config.toml
encoder_norm_position = "res_post"
decoder_norm = "layernorm"
beta2 = 0.99
Rows from block 6 of the text decoder of a small encoder-decoder audio transcriber, named by matrix and row number. Rows with one number belong to one neuron. Each number is 128 + 32 x the weight over its row's rms, rounded and kept within 0 to 255. All counts start at 0. Numbers have three digits each.
After each neuron's rows are labels from the 100 texts, of 14976, where the neuron reaches its highest value: "tokens" is the input token at the peak. Only what is clearly more common there than usual is listed. The data: two synthetic voices taking turns or overlapping, over music, noise or silence.
# fc1: MLP up (decoder.blocks.6.mlp.fc1.weight, 768x192), inputs 96-191
# fc2: MLP down (decoder.blocks.6.mlp.fc2.weight, 192x768, transposed), outputs 96-191

fc1.469:143166115122129110131105109133176173132092160126229070087128118175142125103110152144098094110114117087141142098102100149119184137103149117185138110194153166123096084116161142180140094091100152152158093164126120129154132140119149114092115110108126148128188076121104165121103100210110115091
fc2.469:083158135128032104135161114134120158093124124136177078089096111123128084174138068159125052083135188137167155138143077165133191116111146161122169141145135128158149114148107167145146166153098148124169151080127165119100120115127127089147112131147163177127115121154137103142157116049111127138
tokens: " "; "l"

fc1.359:130089125177130097090131131125104194149129150208104167123162160168091093118153131139114158205101113055118097068053147120132134123125127075132133161089081111131171147083198046114114128131160202116110136136091067076101116125144109138124142130128115102122100119118133134091110119148174151125
fc2.359:142112118119126129127153136179167085147151125105222116104136128159172198147092107105136179086157105161086186104100140116132081174111123127154104153138200158151085168065038163139107142108148114101086130118115140135129144095098125117145103120122137140125140076193153137124146116118180097142
tokens: "c"

fc1.558:067125162138125119147148107171092085087114045078122094104124176109155072161113128144136108104091102145101156139115106098085136134119069107069114152100100157179142120131133124137101132091068147120125091128154099128112127126081107100099138106188108087196187082096122162113077126155085037128
fc2.558:150066141158114170154095096129146090112110093142112123087077131073138106130152178171142129153124084108094100147103132157153127156152117102127109135117222119134166120133136144116068174129089177126100124114135154190082194154100114123144116138092175094175135063167094172137135153138126093118
tokens: "t"; "o"; "i"

fc1.42:175138063159203057116100112125169124200136123079084117071144139069136130085152114128067141134165101112137122108165161135164165100100144121091140128128111146131158102133111118117098130091142130127132109141137119120143102160078090102135152147089048175098116119159148173153094070132130189095
fc2.42:132151088104051153102158084198099103090137145101057136178148096146153128147122150122088101178159085102136139135054145172170158090205142145204137126137105188124120146096148094076172117116177148171156146139148167167109159102128126160192120189125122188163103133099151164144127106125120109115
tokens: "t"; "i"

fc1.125:163122132117134132124130133103112109098151121123174113151135129177147090140105153073114107102138165092060144058185133132136084124097127092175061077086150130184181067143121090157098137112147088142084141117110121088118168146136104166089097087153104108129129170169161088174140112112168183184
fc2.125:092190113167183174108159139099086130118095121133085166130072138119096107076179124163070128067145137089131148143111151175127117120188103146153131092131121086144147135169102136088085085150096110127185104110127142114133131092122090187148049109127116181144154138091111156155143125111211154125
tokens: "f"; " "; "w"

fc1.386:148172092109121109089141147044162118135133138111101182134109115131109169173149144145137135127131081072145069093180088154174173176131149084168113162118070139113102147120170110139139099116140110125125128189101116112124183138181127144134099146163093128136113127160136130137146127135137090094
fc2.386:125176128113124108194152086140096139146109091137106081122110114170062143113168163083198079120165123117150132103123108122141091141150118120141101118146113171130105079124147126153107120109079132128118166105115142126099083134210100111102068133088190125078094142160073062136207099151181162093
tokens: "i"

fc1.321:110147153129177109132090110144132183056092117133114141121084196192186146125088208130229110173156130115069143092083153153105182184128085206128079130174124177141093118132153075103086109119121134099138168133121160130139122100159131117136117134162138111066126121106153126126144177160137145082
fc2.321:144143112115081090153126107113086154132144158104105208053094118130158153163127167111053182105085130155103174127149138121126137133098118192094095082088157119119086087181119144151206103111170132091172098121124136122088076092146210102186106131135079145106073151146186127125080165083084089105
tokens: "n"; "v"

fc1.152:112138176116123138159156218026172163111142061101173096124133142190118072153111077114137110102108107132141094109111172155178150135091132173116163072132099087106146141142129130167133099158150096183111095158196124125118181121120084132095153144157124136127157143150176100144134076180177127166
fc2.152:167142093109107141139091094131127132095102154183092103108096161126127118138116111066104096101173113088101154183099167135136146145167072142133090185173098132162139169143160100172164143081148096133209186127102066144117183147148102130121137124091146101114114134197065155150111135042092096167
tokens: "f"

fc1.693:131166105107134115068025138104076164112124066168172135144195135135145112178130101078104139153137124106067192119121161122104044115122121124133142122147092187151109115104095144102090121124170160134129114062133123157122110124139118132195126160085102198057144152116131166171164144179102078136
fc2.693:068142120155182125137109102192132158122151114113130119108097105149110131122168187117083139110165139100143136151085120085168113040128163109119167124123104116082130094100150125156174080087158120061123127075142078102125060128133099086128147125174109083131093132067131106150099138110109136069
tokens: "h"; "t"

fc1.639:166130072166111052059124135120183203146122069124113124129136170097112086147143138128131156148175150051140132132109097086123115176075092129130104125086114153168141166125147119125069132146158145220148123153175102130134097153083075068130150106084091160108119119121161145111120122110139134106
fc2.639:137144116138081112088144107125096149125135170095098127139150153115099124140126103137132137165136184180097092091096110147160122104104103151150143094097114211171128120169139118102154112196163147157253192119120093090089141165104063106145060138139156153106132183153086077204094133181106080110
tokens: "t"

fc1.255:171130144092147118083107122139113097125201134164112128143097149139147136157127106160137136095177142073164098135154068127095176108153124140080111078090089188130115112123128107116100094155132129102137171096087143139212218087166094101085120101129095135096215177114118122097075116133085138127
fc2.255:130122136139093150162133120168152111073140136125130130143168082094199150133166149077112116137139175135156137105124118126137083180176087178132152100209146133165100110080097112132181062160109148104153093131147116123131143053128159152168171148160148143080134143084123121124046095092146117107
tokens: "t"; "o"; "r"

fc1.424:135134205140114155138145111138112127132128092076137109113121121104128154126114139086118072162166064133129136116081140149109150152064150125096155105151132176137092055090099135108130098139131211175110095161149118115130141138102127044099107100182178147103125168086116137100150150157146090141
fc2.424:133099124139123133126083065119115132149145079119146134105177126144076093111193161127149128127162151100165121159112167021179065150144120143130141140110119142146115144140160112100138123146069111071102084151163056142107112124173124117113087099158117098076156141104115141187178112080194161133
tokens: "t"; "u"

fc1.393:118131159114054083073167122091124077195142108099095154116107113149139160102107180104140151133100152081127112043118190128141095128111102140056161147137065045146123136096133141142117138102105104102134131158145141099157139173102190118179133161195097159075145159129096111146131103167150141108
fc2.393:092132138120139135147054148150164125135096128154149118157157133094162131144085083125113129119141114118142152126175084076114110126124160175124103091164107186058137126107211128144141125150111118084109099099146111142137118167104151065130120175118135072130116187134199108166139095115180181096
tokens: "c"; " "

fc1.391:102133154091133158146125132129041163128099168112138155169144142159177097142102113105136171090180003078102112116190130061139141106146132178104104111103150125135099108081156093189105149107170113094121142165104078151093089122143092135118074108143169128207132106103138078101063113092163120145
fc2.391:147193200104181125130101089146151137135125119129095139171121130143157096137157158123122121123104190058117114136115108144119115168152167105142157050129163106115118127171153202077118084203115185083092094151119129125123129144122153110154210108122156059054150133138150143125061149070151141080
tokens: " "; "b"

fc1.122:077068123123120138134148154148107158134149119137064111142128106099099156191112245140096149095112166123076104127148185142139101127139098102052087141103147167222112118146145088152114193136152155134131161168122121155143114174149152172142043126155119119086066118146104123191148094164090113125
fc2.122:081161213093136095117068159075161147106164181161140213070118084199130162112081183149060145131107087173097107146060146171085142132104184115141140133085187059112117165135115111094074097085117123163107138172091087109156179062159077122165136095097138120153163174155179132158131222159072054105
tokens: "h"; "i"; "a"; "n"

fc1.244:126090161163147108129153137095130122139160105140116178095096106208138148089177107160073171140108158161151171091151153068182221071141123117149150149102164120089124113114176124147169136136062110113103177193087118122132089099052139146136092077103079146191149112088104155143098135114137096125
fc2.244:180148122134133125104125183152172105085163156173113083171203062168186124106171153166076120155114088105114166136128091153096060133098138150132078129072131118091179122096116154121141046135120140148148146106202111107080095094137155106161144175119131153087096132102166131158135088143105108165
tokens: "t"; "l"; "a"; "b"

fc1.235:155145078136140098149115159132131136148140169092105079125108113185146113170122085130129079150110168200150059120114153117129085162165139074114166075132170140152206154080141100093083118094073156087077160069115136095114160113143081118119140150143086117142208113123144082119153097067134169142
fc2.235:119124126128107146101134094173203081175141109167071172070072181098149109127129083063123170172136140161081087139140141094047131108084144149174107121182131112116094153114150151126174131116164119096112108150102140152139123139136146150112143097111069129100142105128101089177099133148141103166
tokens: "h"; "l"; "k"; "g"

fc1.423:123096143123145162139155137100129108184134177037132141121089169135113164151098132131107093132102126152126112145116179148144110146122110090130112190082083110117107144093083170138064094122125148130154112143117107105118088147172117122190150137069080104103158158163134171117144110111186122104
fc2.423:209123121160129079173117087171126158147048117105123085110109081161132130156160113137122101096112123134120182144134152146094113080130149139147104135178097143132148146141076150060107121149081142143148150126126077105098066144209132111112083157144118150120134121090113135134147109089191170164
tokens: "h"; "o"

fc1.169:179176121178054122141103095104176146075136122156106120139100100099091129082149168086147107144146147115149074112115191102112077138144124121165151148123120109146157124107144141144109100140140141115187150164172020083123111074141149178157083083124080114120113151119112102096127121112117094161
fc2.169:168127197098156155170132096146134112105131133113140143151173151127094118124166137108124188088156104135121075098079168074152112139145190145191130132071130103121138152126079142102139152103185117091111076105113139106156142097128129154143110091122152112118077124141172114167193163188148124121
tokens: "n"; "a"

fc1.74:109137170120090116141170078119172177103101111079171124054141104104122134067129082095154112178108132060129106100122113176129072102146137156104145078133133104154051122113113156124121109148145128110139163120126121122093142127134084051165074150138090129149149124077120176107116107126179083175
fc2.74:123166078127188112108113068147125079124158098151136065125154172169132119102159135110175108107105167092074127140069075114129154139149219162143098171092119187155140099143192099089106115143150120017141119115120157082176104085175129129164153156053122112090130172130122144182159170118151167171
tokens: "f"

fc1.471:154078163151120100135110107130107132130130025148126165092143185125189139136183221137158119085104126111097148113138194098085122172117048126116126154128121132136170150096124188124071223150159116093132057096183112121152079103120115146102104124149159124122146179133169114059131129125173134112
fc2.471:139142118092166120121135157153102119128156188139098173108170112178062175090127123154114135110019192146129126126115090135089104136165137132163028127125130084095145172108132136118138097124092202150171133201110119087141159120209143155094135086088094140070162125110121172066184168159087141120
tokens: "c"; "s"

fc1.670:095089138115147099180175133122146130062054116131157112111088146106165129192144126126093130182171121109143175145107086097111036145145089142066129154161131099149123130078118133137118201108080073087092097092123108101185116146116114138195099123116126129150190115152150150127150102112133086062
fc2.670:092134095117097114109127101186124126153156154113159128139152143131092136119083156129128168151143106124100131187106126171071163102099156158113084072075163147102072080125171184138134175123149112150175124151143135083128085158201118156103133096131108187137180144079100154122022157150086155156
tokens: "i"; "n"; "b"

fc1.294:158116101139145181118120140140128130085102149139081074134103071128160104124056115118120159077090154100093146114116136088083136177111138058148095184095173133155118168162144066195128169156132127144120101187152058134135151131144133153149120183177054164091129119145115132123131129168061141111
fc2.294:109114150128154143090121173113093097148169106125148183067058137157169121122131120154157121192120153139125115082141097125117132109103147161106105115121101113122064131089122164133149134156106140160111121030149124139108070101127106079093136095164156155153127164109190085093109106142089133099
tokens: "h"

fc1.215:154088049152094183135170115094124103188122100133139224096178123128103096112109117085121153109159123153159126131110169120110131118159135117074120114131148124119118061111157075124113098131102145111124086078121121139136115159134072102140106132161142154146154059139152112092090094092122079147
fc2.215:115123153125122130151156149130147098119036174158141125172131110099150073114160191146140147118153145103155112174140131154115073126088090135126171108174135164087080108121124101065173165127113128117142139128124153148098065134149130090166118159084084051170113173074113177132131094160109112134
tokens: "t"; "p"

fc1.279:086134150149146123119148105087153145119156146213097087124160137177155117162116108134072116111159180103091078125113154137066099134153065042109118077073110118099164130105103047141113156101124112121177102170081107180115138185159163167089125118120026080135125137121127112126105119107147166172
fc2.279:128168176187100106107143098109160108155126131113118132118115159102123166136061125107138135133074127178082115082111118132139127105214140158170137167147099112156161153126123096074140097136088143140124138118120100108117127117110090135255128109188136134133104034134120148137095156132130076161
tokens: "f"; "h"

fc1.3:133104120127164095129130163154146131106058161143202043120175070113118097190093117122132113117076150126117104094121115159143088099022119169079107151164100124086098099089155101120116141116164131117211089086082126153112123086148142126097066137074125106090162158139165122105112110179159126119
fc2.3:165103115171127164173172119130090133091199178147151116137156135128106106104103081154077163159084127110083122157136133102140145207080116177125147166138073085130143113142129149180185099084130142083120159139102050175116135063104138139146072154170093146147122172148168153145154123120168093088
tokens: "h"; "e"; "g"; "f"

fc1.643:128162162156155100142064159103172179150115144100087054152139186134177152147098129140100094114127095150122101127141171128106129183065119122100140113110135148128173117052072083121161152158166106133139196145108146079060133106202140057156109071211111168151089104102158090152123119068131108140
fc2.643:116136097097148113134148135146183114128075104107097116154161112110116199119132136113163144161144163163145075152108085139123065120123097204172128131068103123110161154135136106078139125121137147073145127145109178112091113105131125153151131146167185122169049082163160134109150135084102096155
tokens: "f"